Weights of a small image captioner.
Model: 7.31M parameters, 40-pixel images, encoder arch convnext, encoder norm layernorm, encoder activation gelu, encoder patch size [2, 2], encoder depths [4, 4, 4], encoder widths [64, 128, 256], decoder width 192, decoder layers 8, decoder norm layernorm, decoder activation silu.
Training: adamw at rate 0.00085, 7600 steps, batches of 256.
Data: trained on made-up ball-and-stick molecule models, 10.0 epochs.
Rows from block 5 of the text decoder, named by matrix and row number. Rows with one number belong to one neuron. Each number is 500 + 50 x the weight over its row's rms, rounded and kept within 0 to 999. All counts start at 0. Numbers have three digits each. After the name is the row's rms in percent of the matrix's.
# fc1: MLP up (decoder.blocks.5.mlp.fc1.weight, 768x192), inputs 0-63
# fc2: MLP down (decoder.blocks.5.mlp.fc2.weight, 192x768, transposed), outputs 0-63
fc1.634 149:500437527478500567500500475470574500500563441592473500449599500500500555443500500500558529469500524528554500500405552554500500500584448548500440500500447394456552438460536500444521469465413500
fc2.634 159:500538460411479485500572550500410492500471500458500551604436544500483545500495470500500429526500437500500496548620500500455389462432500500500581416500549523539528500500566532500399510542552532
fc1.635 141:484500544541523576516500472500552500443561406561500500500534500538527500451545550500549500523473541500549480500383580593453540531561500571479444542500436409446578463434525543413441500444458500
fc2.635 135:530540494427473482486575546539431461500449500470500540595437500500500547500500463509495440537500422500500500538598500447430423456404500445503563374521557528527500500500570530500448510529548538
fc1.636 167:578514567500523500516535568500500600500432500500582457500500522526500500500500500433422500500471527500500447500500500484500557428559476544544392466500446500456448576632484500457444443500451517
fc2.636 190:445500500479505507446485534392500470460495447514406500500483552473474507500500575529568427523579483478554500535578500539500500532500593474452501368435365424500528549518490481522527500448529483
fc1.637 057:500445500500500638432433500500436500500500500500456500585581500500500540500542547403500500544683500550500500427500524500500600543500548500549500500500500405500500500411500500500403572500500427
fc2.637 044:568621500500563500533500500500500500577541500500523500418500500500554500500425498527500500581455500500500500500453500633500500563500500467500500500419553457387500500500500500500500500500477500
fc1.638 069:500582439456500387543500537500348560425604500500500500500500500462500534430464500500500500500500542353500564466500522500528464500500500597429549500500500500604543453558472532555552500461459438
fc2.638 063:549443500500500487544412500514500586493570500500342500500500500579640472500520472512476500454500488540513531500526554561536500500568500547500454634500441442500616443394537531500500500515522500
fc1.639 078:540500500466500500463519500500500500603593444500500500529500561567500445555500500500500443500440428430500500461500500537398552500500500449500607500381500606500500447500455466500500434452500500
fc2.639 051:500444500500500500676347649500500500463500529500456553413455568437548500500500489561460500423566500566424500445576500500591500500500500500423500398500500500528500500500500611542500500481500500
fc1.640 062:500500500541500445343563500500443500563645500500500398500500543458561500500500445387500626500500500560500500500423500500500500500500500500543500500632574635387500500500500500500608558434500500
fc2.640 060:500474500469500535500392500418500500500500500500500565500500500485500500500522500500478429496553500500475452500567500500500576365500500500500500500500357453726379454488500500534500417519423530
fc1.641 066:462550455400500450531500563500500423469500522593500500469417500500607562500500500568500500500548421552500500426562432500500457500570560436559500500614500500500612500500500500542529500500561470
fc2.641 048:520500431521443500500493500682577500500500500500545399553500500500462330380515500500430427436500559500500500637482463500500500500500577500500500514422588500500429607500483521500572500547392529
fc1.642 064:547500500500500563500500500436500500500402547500500500500562500500500500424500428533611588414500500500395500500500556500587500500393500458413500382530500531454556500615533434566546500554500500
fc2.642 039:500500530500500480500500442399500500500569500637500500450500472500500418500500500500500431500500572500556500412567500500500500500500500500500405662500500480649500500500500417500500500510500500
fc1.643 050:500500409500565500500500500365400544500500500500420590441500500500549500500500429410500500559432500397586500560429558500500500500500500580500548500500500500416628500500500462463559500651500500
fc2.643 032:435401500500483500500500500500543500500500500382500500500500500500500500555500675500500554500595578567500500500651500500500500481500500500500500500500632358500432500500462500381420500500500500
fc1.644 065:543585576464500370500500578438500412542428561500500399586565500500551577500500500500500500544500500536500500446500555500438540500540500500397500581500445443500613500378430500500463438552500500
fc2.644 035:500500500500500500647500500607500442500500497336470500418500500384500500500500500380500500372465500500500500500589500500500345500500500500500500500500612377500500556500500533500500500445494500
fc1.645 061:500500608536564500395500500545500652500398500500544500389500500500525500579500500500500500500500458500500500500585500640500392500500657500526556574423543500500500500446500555500500374500435452
fc2.645 040:500500500500412465563500405321500500500500500500500500424500500409475500500500431500500397500526473500500451500500500500500633275500432500500500500500381500500500500500454500500500500500500500
fc1.646 094:500575500425577585535519500500552500481548500500500461530439500593438500367575397542500550500500500500500500470500467500426500551435615500450579542525500391500483500500441500500577500466465447
fc2.646 075:500469509616369500500433500500576538483500616500495500500565592456569545555500500500500515500500565500493436500500568373584592500576465504500411537500466500584500529500456500500451474500500500
fc1.647 124:500500459500500511500519541452500554546500570500573562551500598568571500344500608528639500572386500435500475538526500482500447500564616470560547578627464500474540500500550538500500543500563500
fc2.647 116:500500461500500500500447500579554500500401453500500500469568500386423500578500433454385517453591500500484500434500500380541570500539416457470500535396500416500425523500439559566506500530500485
fc1.648 150:500615452536471534615530480573500416500500532383532559500538500602485500500532545558461470469528500500500627500500419500477481459484500500500467421477563433532500578453500482500500406459500500
fc2.648 167:512464554512483500412474500346500542481485540561483442500533612430500516500487406462500541528544437448517373447500566425500500604532535500538567616549455535500546446522500534500467575500500513
fc1.649 058:394500500565500573500567415500500532433432500500576500500565500558407500500500457550414620415500500500465500571398500500500585579440429500500500500500500500500500500500500500500500580440458500
fc2.649 041:500500500411572442500500500366500500500562526525500500500438500500642481500500572500500435553500377500486608500500500500591500500500500500500500500500500500500586408500552470500562500555500500
fc1.650 146:474500430550445500435500500500500636462466552553450444500475559430500500528500461519500500612519567635480500525500500500553531550570435451545523558500474500500500500500500500570559536500500433
fc2.650 165:516496550500519538500500471582512327500524405449541500476514500602535500546485472565500550371500500498492534451456583440527500438554415528466413513521544511500415500577500549420500417499500500
fc1.651 069:444500500409452445411500500572500500594500500500426500500532519500591500500535500418542500581574500500500555500500559500500534500598596500500500500500500500460500500543573404426585500500500500
fc2.651 053:500459500500460486607425500298500500500500449611541500500430500504500500416500500500423500500500500561445422446548500500601546408522500535510500500500500443653500500362463646500500500500500500
fc1.652 058:540548500500500500500500536500418500500500616500541458500500500546500500542500408414500500538424598500540500590500427500500500445500500438500500585500541500500500556402500500500500500644611500
fc2.652 049:500500527500500500500500500395499713500500500521500539489500500381500488330500500500500414500538500500500402500463467500545526439611500556462500500500429500732498500451430500500500464454458500
fc1.653 121:519563407500467457601500500622519500540540500438500532500432500590466388500575567500500500500413539500483595500536500584500425519500529500500466436500578450500546500471459436470528446500500500
fc2.653 114:500447548500479500437462500329456500466451428500397457503500500460535543554467410500537495455588500500517428467564563441500638500569500500500508663500375537420500424524526575502469604510500564
fc1.654 184:509412548556548500500466513426624514524521500500500500538569500595542500500500526457554570517467530467489500476378468584421500464473525589500420431550446383452605500421532500401500500500445500
fc2.654 221:554530474500509500564558548601449485466500446500436465581446576441537559463541449522388444546555433572512500453500541500416437392473508429500572448484537464592542554580500500538386515503500520
fc1.655 192:476544459500604536448559523530580412433462500500500603440575500543553500500480519589500481500500479464500500542500479419543471595575523500500540464451559500428615557500437540525575500500556458
fc2.655 250:553481513549480492514521500500500504515515577500500454556443557468432493480579494485500536531457542488617544484511567547451521403426481474549547489556421547566425500457553477401484463475448533
fc1.656 064:443636500432562585583454571500500553500544500500594500500500453500500500578500564500500500500500500500625500500547442500579500500500500500447394427500574423596500500500500594500424500585500500
fc2.656 050:500500537477441455383440500473459443548500500500461477477530591500500456433486500553500500527500500519500535500422495500539557500532597500500558500418500488415581469500500500398542500500472500
fc1.657 235:581500500585500480500479550475500500404551552441418500616500447482500600566523514516453540541559472551444531419575421449500563526520500467518575541525500500500532597401538476480525429465453459
fc2.657 348:437426514421500424465504535512546528586438479523511503479456476545440446500467429500571522379404502435500482579525518573492500534479509593476466525521473546500482469539475500463531576616533458
fc1.658 061:385500500457500422555500500500429500500500427445500500500500500565425500500500538449500500500500500424500500447500500500500602500500500450388500551607500500500453500500500552500421555399564545
fc2.658 048:500474500500500578417500500438500500500500606318545549500500520500500500500500500500513500500500500463500428500500518500500500576500478530500500377500500399410547575500474500500500421407500500
fc1.659 054:568326500500429348500500500500500444408429500500432500500500500642500500500449549447500551500500500500500500500413500500500500500584500405500568500645500500587430415403500557500500500500500500
fc2.659 055:500543500500589542500580472632555500510539548500500515500417410500542624500443434496500500431555500500500500426500500564500432534500474500500513362484628500500500500500500500555500500492500500
fc1.660 063:570500500500500500550500405500559500605500500500500500639500545546429529558500500467575607500500500595500500500500500500575445500500500500500538500500500500500500439500500500455457500500500439
fc2.660 040:500500515476500500483500500500500500431500500500534414500553554500500415393635500500348415455557498500498500557500500424500529426500554507500361513392434543718500500284500500500500500558500555
fc1.661 083:500500500448500575641500575500500422500549500587500500500500549500574575421585500500544603560500500530460500566457500500500461477500500500548446500565364536500585500500449481408380459500500500
fc2.661 076:525500466414500500500500500524500500500525500366500500577500500432478428500480500500348391500565451500550568500395500609393469418500546500500550500493541472500445491500462500500500500500500537
fc1.662 081:531581500500462500500554500500500628500500500596591500500500462455500442500500500529458500500500555461579500500466527463500500500549463470500500446544500451500509589638457431371439451586500463
fc2.662 087:452500551524500500500476541331442504500500500500406500453507597602466417500331567545579440500500500511470484588500500596500500551500519500500500547500404519500534455431500500500540500415566500
fc1.663 134:500607462578433609500578528484477550383537500466429558468500410525467543447532500500455500543540612598563500472461500526500606500402450479469500535427473500467500527500525540600500413463575537
fc2.663 161:516524507519618463500572515433435556472475500532491500500475584500537500445586559512527457546545456487583500544562500594445355550515608488500500455513500454479519513525476448474552545541500468
fc1.664 062:602500500458437565500500547500422584423500500500500619557500411500500429500500500500500387500500500500500500500500405393500563374500445500500500500500500500463500500559500407500438406500500408
fc2.664 036:500500500549473500394500500461500629500500500445462500437500500500500659500500500500500500558408381500500500500500500623552500500500500558500500500500496500500686500500500589500500571464500500
fc1.665 069:459592430600450564500458500435587416500500524500429500434586456500465465500500548537445407500500500500500433444532500463400438589427500440500432500500500500500562465500555500476500500536500624
fc2.665 033:500500500500409436500500500647436500500503483535479500500500500500597528500500500500534637403500500500500500500516500549500383500422500500601600500466500444321500391500500500500526632500500500
fc1.666 062:500615567573500567500553500500616445538554500500500500500500500500500500500536500500500544500374500500590500500453500548500500500570500457548430631500452500500500614500500500500558536607580473
fc2.666 030:500500500382500507500556500500500320500500500529407500500500489500444500500500500424500500500658436538412564500587500387500500500500500500462500500500585551500500500445500500500500300500500500
fc1.667 061:436500606413547500543500500500451500529403500500500500500500555500577500500500625616435500376427500500565500500417569548500527500500500500500500500547621446617500625500500500500500441449536596
fc2.667 037:500500500500500500500440379640500379500500506500500500500500500500500500500500428500500500512601500500500500559500500422500500500424500500500500500500472500234492377500500500500500500500398500
fc1.668 065:557479466500456568500549500500437395534500500446500556500538531455500500500538500500570500528560477500560500431500500440463500500598613456500554577500440500500564500412541444500500544541500500
fc2.668 034:491500344500500500616476500630500463426500500500500500500500500500500500405454423500391500500500500464500500568500500500500500500535500500420500292500500500500419413500563617500597454500459500
fc1.669 075:500479542422549554426541542500500500500500423500500549585568500476500500500500500500500552500500500500500500403500450500500432546500565396500570500500605429445590512500500500416426474452500434
fc2.669 076:500538530500500480500403500434500571562500572500511500500515500500500388500467500500400411529504500515500500424500654428447591405500399518500316603500358540637500437500456500500520429543448565
fc1.670 063:500542500552500446500563555500500500553654500500500500532566395500500500500500530604500500562500500500645500500352432419373500500458374500500599574500500569500466500500552500500435617559500500
fc2.670 039:500500500500500500500453600550500400500500500531500417500495500500516598500500500500500601500606500500500500402500500428607488500500594500483485246500500478436584340500500454500545500500500448
fc1.671 052:500582471458563560500560500500392500446500500500447500500500500521575500557500430500576500553423500459500422500395500500500500500500500500500608461500500593500500601462547500567500454500500500
fc2.671 045:500500500632444500500435458500433500568500500585500500422500500565500500500500500500494500454490500599500407495623500499500500500500500574586546609500500411586500500500500445500500579500500500
fc1.672 061:379433500587416500620441500427454554444500500500500500425500424432500580500603500561500500542425500470592542500500500500500500500570389455500500500465500500398500500500500570440500500500500436
fc2.672 053:500500461500500538451540500567500500500500500416500500540500463505500500579426500500500530500456500500500473431500500500445383596455576500539500360607558500472483500676500500500500500500500500
fc1.673 069:449590500500500399542500500500500500500500574500451500542500461500568544500547406500500500500551439555500540500500445390500457551500599549500573500500500409500585500630500500451562500500500500
fc2.673 037:500500500500453500500500500500500373545500377500597500500500500500500500500553668500477500500589500500577449500500584500500500500500500500570394571462500546614500500500451500579444417500456500
fc1.674 072:500423438500615435568596500500500620430500500567571423418500500500500567500500423536438500476500588414500500500500500449411500500405500536500500500535500500460500500500583500500500500588500500
fc2.674 043:500500583500496500543469500446388500582582541381500500554377475500500500660500508500500597549500407500500500500487533500661545500500500500512500500623500500500500386615500371500392500500500538
fc1.675 084:500526500500527432500444500500500583500500454613580529571564566500500566419443500567583427500464500500589500500539583500447500500500500500500559500500401500500500419500500500500500548459443500
fc2.675 078:591441500500471500602463500672576500472558500404438521500581405500587500691549408443473500427546500447464531439544428530500500573401437408481481424500500513500427500500500500557500569500500551
fc1.676 060:500500404543418552500423500416500500572562500500500500500500500500420500500500560500500574533500500533427500542500500568434555500500417348500426500500574500500500500500500500500643534548568500
fc2.676 036:500500500500647500500553500426570500392500500586500500500500330500500500500500401500500500500500471465500543577577500500447500381550500500500500500591500500500389387500500500500410500535500500
fc1.677 137:500557407545530479593500463500500540536550549456476564530439500568425406436573574526500465500442500516500619535534431549422456500500500485500500551444539478587500542429473500482518429500544500
fc2.677 170:500500533500468505387500512429494466477455500500437453468546500456554579586413430500565579476553500482500411444503584430500610530516512500454514461562484522338523411590500535500485609527500534
fc1.678 132:435547587500599615500500537533523500518500534550500500540406554589500556448500587558573500547421490422512500515534500519444447500500549592416500556544468439466574431431500541435474526526458536
fc2.678 131:500500479519456523491450533474556396452481500405446381513547470464500582566424437573461532464536500524456500500490569390551648550544437500500605470478472500424461500540447547500489500472500551
fc1.679 172:542500500518537500519547548582500539500455500563430628548439627472500580419469530670500500603385500555595554473567534426500500472568463490539455531459500515478500500500500583474476545500570510
fc2.679 161:447500544510466483480437468537449551529500422444493529436491500486434550570525415399500515403559468500374460500459538388539500529480471546435491461542527475547536529572520500584466500529509466
fc1.680 070:500535500500434559500443500542500500427500500500500500440610500500429471466452454500520563429430395446500500500500544473500525500438381500500500500439500616581439500500370551404553565500500500
fc2.680 045:573500500440534426491500500500500607500500500412500500500425500500600598500589495500549500567523557500500500500543601500565500567500500500500559475500594465354526500500500453500500565500500500
fc1.681 054:500471500500500418548441390500500500546405500435500500572500500607500500500500606500541500500500447604582500500500500500500430500500500500500500590422500447500500548420429500500634500500500431
fc2.681 028:500500439500624545639500500500500500500632500500473533500500500500500500500698500500426374440596436500379500500500500500500500500500500425500500330500406500500500500500500500500500500523506500
fc1.682 108:500455442500379407500577437534425445500500500500500452500549537532568591405538583500500500581535500553539500500500520547470500500542555500550458554531500500500452451500546500542564500558622500
fc2.682 078:509483556500500514513500500544478500525428453500472598540426500569500500500420426500452500455517500479500500500500580566500468402460540528500415419500525500500500424500500500388500403500500500
fc1.683 061:500571500500500585447500500500500411500500419500540500500549574573500426500500500569500500500500432500500500500500500500548557500500500500500500450500483500500434500500500557449500440561420556
fc2.683 051:500473500454500451500391500450428500448500559524500500500500500500500500489500502500458500500500533500500587500500422446500560403587500459424500538500500500392500500500500582500577500565445500
fc1.684 060:584574558438500429564500549500500468581500429500500500500562567500500500500433562500573500466439500500528569500500500546500446500500500500544500588596500500500500500599386500500547500500500638
fc2.684 035:500500500443500500500500500537450591447500500500388500564500631500500500500373425440466500500593430500500500500508500500500531371504370567403407500500402500500500411360500675500500500500500500
fc1.685 055:500500500500500500500500500500500500573439500443500500500500413454500567500415500500543417401606413453553431548500500500500500500500556548500500500457500500591500567500500500409500602500500438
fc2.685 033:500500500500452500462423500551500500500625500515500476500471500552500500668639500596419500500500545500500500500500500500500500500500500377435591500410558508438500500500500500500500500604500568
fc1.686 052:500500500500599500500375500500500500436586500500500500564500500438500500500500581500500500448566405433600500546500500500500557500500590373500500435500500554500593500500373500426500500546500426
fc2.686 041:582500420435558493500500500277500500500627500622454500500500500500500500381385500500550356500500500500470500601500550500500500397500450500500500536500500547500500500337500500500500482557500500
fc1.687 051:500500460500500434500500500500500500500500500500500448500500500500500500390500500500500383534415500500500500408436500500554500500500500500388500402453500500449500500500500500546619500550500500
fc2.687 041:500500500500551500500500500234500615500479500500402500500500500462448412502621567530500500500475500500500500604500500461448500500500500500500500500547374500666486500453500528490500500539500500
fc1.688 060:539500583451456462500442500500500472458500500590500500500406500500631500500548500500457500500500633500396592555616446546500500500577647427500500500500500500500569452500500500500445500500373500
fc2.688 042:500500500500500493500447500500524563500500500442500500466426500500485500500500500500500500471500500500500500500326500506500474320500500500500500500477452500500404500500430500500500500500407535
fc1.689 060:562500659500500547573500500500500500420500399500500500573500500500500440428500459500500534500560632500500500500531470448500458413500392500500500500500426500500500456500385500552574557598500500
fc2.689 038:546554373500500500500500500335403544500500500500500500500489500500500500500588602500500500500383428500500495500500650500490500500500491500500500344500500388500500500500500474500500500500500500
fc1.690 046:536500369543500436500446405500500500500500449500500500500400551595500500500500500500420632500500500500575441560605500445500583500500500600611500500500500655500500500463500500432500560380460500
fc2.690 038:555500500500581500565500452500562500500500500500500500500561291344570547587500396500526500500557500500500578562544500500460500413500451500435578500500574556500500500541537500586500500516500545
fc1.691 065:500500443500500500541444454500500500554545573500500500620592552599446573500500500500500567500500500500638412559500500500500525594500500500535500500500566500500500500500500571400584500549540500
fc2.691 046:500500500500500500610420500500500500416500500451500500500500382500500413591619437431382393364616500500470500504568540377505447366436500500500500500500500500468425500407500500500500500528462500
fc1.692 212:500500575522540546430479500460429365417525529500494468424461500466529562500500565607460522500561500534500500526500500479527478450613532529526477424500567441469581500533453484525500500544533485
fc2.692 258:510514410468470469520500591558584554556484558500589500594570500550445451543594460453468485510464500519585517482467422578469444500404417490478581575500453551571486500442506461477472452492393475
fc1.693 056:588595584423500500426448444500500474643442500500572500554500614500500500500500500500500500500500500442500500461500500562463500500521500500500548569500500500615500500551412500500442500500500500
fc2.693 039:500500500628500500604500500318500500500500583500500538427500500500500500500500480500435387522500500460378500500500500500500472500534500436500500500500500500500500500322514744573500500500500500
fc1.694 062:500500500500500500500500432500500500451500500500500500421417449500500470500500500500500594500572537500500462500602536601500500500500500542553441500500533500500500595500500540500595464500500559
fc2.694 042:500531593440500500500500560477500500500440500422500500598500345563500500500568613500574575575424500500564500500389500500500500664500500500500541500500534500461500500618500500500484500447500500
fc1.695 159:500563500500579476397554523545527408408434612599500660381465519500455538544425500646500500500472500500526514486500454410558500541545456526514547461400500476425500577537459500500500500448500411
fc2.695 160:405500500500422500573561500412477506538609415468545386539477493506500500547500485500493538506532500563500500558425652571427431510500540519500314500500458494500569556500500500569453390461482500
fc1.696 057:500500418500473596446445500500500395500500500619444623500500500500450437500500400500500465500500500533500500386420421500500500417597441551500500500609500386500500572500500500500416464500441500
fc2.696 042:500500500428458500500500500500500458500588500500502500630500229500571500500500500500314500500444500500500500592526643500500500537500500419500500590379446460500500500500511580455549528500500467
fc1.697 063:548500500500500500500423500500458500448500500608565446500447446500582500554500563444500548552541500452500500538500500500561447500500570551500569500396500500420549500597402449500578453558600500
fc2.697 042:500500500500500500531500452335500581500557431500500635500500500578500500500588432500403399500389500500500369500471500500500500500567500500541500500579500500500500447301500500500500500500500500
fc1.698 066:500553500547549500500500500500500500555500500432500400395500448500546541398429500395500500548500500500440421613527500500438464500642365548572545500423463577548500500397500570381500500500435443
fc2.698 028:500500500500500500500500500449500500500500500500500434500500500602500500581704500500500619412476500500500500500500454500640500412500536500500500449500500404500384500558500405500500500623500556
fc1.699 063:500500539375545541500500547561500610466500500500500500434500500543549557500500500441500396446535590500500574500438392456500500500500448566447556500603500555576500500500500562500500500500580428
fc2.699 044:500437500500500500500422492348500618500500500446500500500500369500500465500583585500500410500500500500390500500500624500500500500577500500500459500380500451531500560500465500500500451500500500
fc1.700 065:500500674500540604500403563500579421440500500500500500500500500452658533500500500500500500500567500500531500451500500500500451500500500500500431566567500500500500500500500435500500445500500596
fc2.700 048:500601500500500500500534500422500500500500551500423500415671500563447500508390594500533390455460380500500500589500500598500500431578500500604500500626370500500500564500500500500500500475495500
fc1.701 088:500556500536628473500429500500614500500577440450543417564538483530500500536451500500550500500500380470583584421500575579500452603573443564500500540500579411500500500500500500566551456481460415
fc2.701 067:639500500479447456500453535500466500500560500500500453540500500425500500575647592526410393500567474500500500532529500405415412500500500424538500611500429578528422468391500500500470500500500571
fc1.702 057:500500545500500554500500500558500500435449440500500500500553570412500500556500464500557500457500500450640500500422500546599500500500525500500500500548500459500500500500556500500538500693500500
fc2.702 043:500500500500500475500438500276500500500500573500500500396500500500472500553500500500500521552500500532399587500556529436500500500500413500476404500500500612500500500479500500592500500500500504
fc1.703 057:500500500423552500590444445431500500500500415528577573566500500500500500500447500578500500547500500540541500500500427500500410500500500598500500500500500500500426500500565442500500423500500416
fc2.703 042:529500500500500507500522567693591500500517500500500430500500482500602485500451500500507500431500560467500500500400588486500469533500500432454500500534500500500500391510566500510500539500394525
fc1.704 135:500550437479441467444500500522500465460500543500459581412500437500500583566500640500500500476500460537500500500564426500500500571500500551445543531500500432446500525446404500556475464536566472
fc2.704 137:515500529537448555500562508579455620532529461577468500500500457434451526387466434500418500500500439453606500577424647500478391546500556464547390485463386500631500500500576537443497449436540522
fc1.705 157:500555500550500533500528500500500478453541500500328500538500382500476538459558500500414457596500566500500500500500500575507530500419500500500500559425500500417430522500444517599544428478466500
fc2.705 150:500500500500500471532563500408411542505464525500500500442455500500530500452587530494545466510566500506549521585539500614469451500504605500500539469500500491489462500530500442500530538523552500
fc1.706 063:571500603549500500558500431435399543411445500500500500500500500405500453500500500443500458500500500500500432500500500500554420596500500500500591404500448559500570500575500500580412500500500549
fc2.706 036:500500500500432500500500500500500345500500500500432500500500500500500500500633500611511500500532500500500554500500537500500500406500500421500500500500474500500387411453500500500500500500500500
fc1.707 058:458550500573500500500500450500500500500463500500500390406500556500500500500581430500500611500500500500574500500500500576574423652500500500619420455500500500369500500500500500500592538583500605
fc2.707 026:500440500500500500669500500500500500500500500500500500500564500500500554500447500500533500500585500500552500500500793500500500500500500500401500500500461544611500500458500500500500500500500505
fc1.708 072:500500440570500602434578419500500500500556500433475539500500500500370500500429500500500500381500462500411500500457530583500500500500388500392500416500429500586420500500459561500582500500569500
fc2.708 059:500500581500500500341554500500500418500500548457500500572312307630516500605545500500573569530500500500534500485500445500469500500500500500500471624361500555432500463599448500500500465500500500
fc1.709 064:360500500610561586500500448438500356500500500500500522567500436500500500500593443575452500500500500408500500500500566500552500500500500500500603500500441564567564500599500596500500571500500500
fc2.709 033:500594500500500464500500500500452500500500500410438500500500500500500520500359500500500500364500432596500500500506507488500500500500500580570563500500632500500443500500500331500500410500500500
fc1.710 062:397500500500500500500434500539500500500500500500500453611500500500500500500543542459529564386439500500500598560500500427458541500500500634500500500500595500463500500500500500591500445428500500
fc2.710 044:581500500500556500500500500398500496550500500500500500540500500500500414500500500500500408590500549438569500509430610500500493500500500500572366639345390500568500352500500500429500500547446500
fc1.711 061:586439500500500500588500500500500400500550542500500395463500471500500545500433500627500500500463592561500500500533578500500409576500500500479500500412427500388500500500589359500408500500500608
fc2.711 039:500500500449438500455500500632500584500500409384495500500588648500500500500500500419500500538500500472626500500470405500452400500500505500567500389500500610467401500500500500500500578463500500
fc1.712 148:478636381517500500563480484597536400500500500517566546434500435564480479476600579566517470479473500532488539487500438569446453436445531466455435523476595446537500620437469464500500447469500541
fc2.712 178:500500543445500522443504488346500500500467500529469472500555573458500536516429419471564558512556474500500410500514603438511607543560500500500572500499446535387524458558500565515465569509500500
fc1.713 055:416571588500500500500416500500500500500500500500500433500500368500361500500591500500589500500577572339500500500500500610500355500500435500500500564447500612588500500500500500500500500398500500
fc2.713 043:500500582500500533500615500544500535500500500317500500500463500500500575500500500415500500469491500500500403500500503500500519500500410500500500383500660500500500500500500500500500467441529474
fc1.714 062:500500418500500583537411500656607490500500500500500500431500500584412362500500564528500446500500500448500500594500500500500598500500448500419500553547393589500434500500550500583608500435500448
fc2.714 057:500500500558581538500534500364413696500500500550500518500403500556548547427500451500541500500464500500500407500500500500571500500500500591566515500557500433614500437527500380415500500475500500
fc1.715 053:500574617449459500500500393500500500642500419500500500500500500500500592500500412500596571500598500603626539451595478527500500500500608457569500500500500567500500557500500450500550500500463500
fc2.715 035:517500392500615500536500500500518500500500500500500500500665587500500500500500500515468448405590500444500500609500500437500500455500500500500500500500500500578500461500500500500500500642500500
fc1.716 135:525522500527500500500500500500421414435426500549467563453500456500500537500500588500461550523557438532451500500500443500578500545611468555397500544447500459387448500558423474529500520605556413
fc2.716 160:532453500575500536500615552569616607545500500434557459584500452500524500422500506500500531517475478500540538529428585599435441498445500500504528400605500523561565534472586444475446500444460500
fc1.717 072:500443551500500565463500500500457500570530500500500500500500500442500552500565449500365500554500580387500458500452439500500500500500500455500543500643500539588575558500500539564500537500558468
fc2.717 067:500500465500500448436500443293388500500500545582500500500417593500500461500393570588500432477500500577509480500500500500550586454582569500544500547500500438407500391414500500427553500543438500
fc1.718 063:500500500557385500364500500500419468500500500500500549443524500625424420500445500500474500500445500532521500500600500613500500500500500500532500617594500500500577446500500592500500500427500500
fc2.718 053:500500461500602524570549553532595500500500592500416520500500306475500596500500389406500538442562500447449516430460500500500500500500456500500500395525500500500500500500500477518500500500500500
fc1.719 198:500500425500526446541302500571509493548456546483579500500509548573470500524411500500548529500413500500458481514500500465500539500539406579500500455553517543566622430500500500483486542558487470
fc2.719 233:500500562560459492410605546437481557450500468554446546529446525438509520441583497466553490466547500514551486512553577586484506500484508483442528530500429467427444550524500484519515520521540484
fc1.720 131:523550500500575500500500474538500500473466568475529500500579474571500588602500626500460582554473500448456604517500407451537500476475405455538500500500521500445529582532462482500546500526500500
fc2.720 098:500500462527405478532500508500500521514468530518500500500500500334535500421563455500428500541577450500500453520500500500436452588547576500500500602447491500613531472477474517599500500500533544
fc1.721 057:500500500500500500500500500500500500500559500500500500500419455500567397500500564464500500500500565434500500500367500500573500616500500434553500500500500500608500500500500424500500600500500574
fc2.721 040:500500500387500471500455500440500500500500609500578500500450500470500500500500500589500500500526500568500500500500500531439626500500500629468500424500430500423500500500482500500500449556347500
fc1.722 069:428401500500542500500500500500500606500563500500500500415500430500500500422500500412500558500500500500455500552500500500533500500500500500500500411500500467500500500500500559577500425500433561
fc2.722 042:500500565500374466500425555498500500500523500596402500500500500641500500507389500557500500500570500500500500394580475500433613500655501500500503629445405528500570383482500511500461500500500500
fc1.723 340:518441484567470481500493516500474450500500535470410500517537532455500570500527500500551535564524480539460552508459449491427516571516552500447563463500500500550537477445534434510613482486500419
fc2.723 303:484462458535476522483425524471524466529500447500417495478490500482424520550443528536563513393500500480466539548467500567474509555483489523405509500538389500500427467450500500541525521494448500
fc1.724 049:561500500500500500437500500500500500500580596500607500500500500535500500500500500500500500500551418500500410431500500428669372402500500500603500500500500500419500458500500500500424500563500500
fc2.724 034:500500500470422457500500500500469500469500385637500488500500500500500500500500500500500500500500591500500500530732483441500500393500500500437500603500500500632500500500500500500500500500500500
fc1.725 072:438541569500500500500404541554500500500500554500500500500446479500435578579500431500500500500472557500574607429500565500553420500500578536445500446500500434500534500500500454500500500500500500
fc2.725 065:559500443500458500498500500566479500500628500500500500517500635465500500594547541500537483500412500500500439518500500455500328579444500423549500500605500430619500613428500500574500500423500539
fc1.726 169:515450437500452554463500576546574500416500480466562573500422402596500500449560583567500531550500528521384554538424474533500562511487376500448500500500500376531500550467500500518482556500500475
fc2.726 140:564493500500537500597587500565438500500411474558500500500449363500556500346500527527466436479500461497597509590500488578448469500500451452500578469569527512457423500421584500442483571506500503
fc1.727 071:556500500500500500546500500409500548500500500500500500500443433500435500500500566549500500500500620451500500500500561423532500437500442429500398439500500500612500570500500500500414456500464500
fc2.727 069:457500500505500548500500500500500500500555512500469530500500364617586500554500500500606500500420476484500500501500488647500460658480500500500500483500500500377559500570500500500496452447529500
fc1.728 161:559529463523500454500500540524387500471500479530500568515478564468500584547500448517500500595549466500455493550500451440561569558587460462591534500480500545630500603511555500574521566500551500
fc2.728 161:500500509518530500453531489617484423480454500500508530500484530509488490550500466579486537430464500500424500427527583393559523453520466464477562438443585537500454543595479500500522534540481481
fc1.729 056:393582500500500553500589453453500500500575500500410500381414500500500500500500542500614500500500500423500602500500500597557575500500470577500500500500379500500500500500573567500589524500430500
fc2.729 048:500553500598500548500500545626500500551418545500500500500548500617500562500440500500500596500480500474523435500500608500500500545457500500500500500653561500500540500655500500500456533500488500
fc1.730 056:393500500500500500500565554500545500500557500500557500428500406500562500500500500500500500500434500500367568559599526466500500500500500500500500500405500500405500500500432550457500500431442582
fc2.730 035:500500500500500500500500500500500691500473500504438500500346639500500500439500500500500578500500401500553500465479500546581500402500500411500411462500476500637500500500500534397500632500545500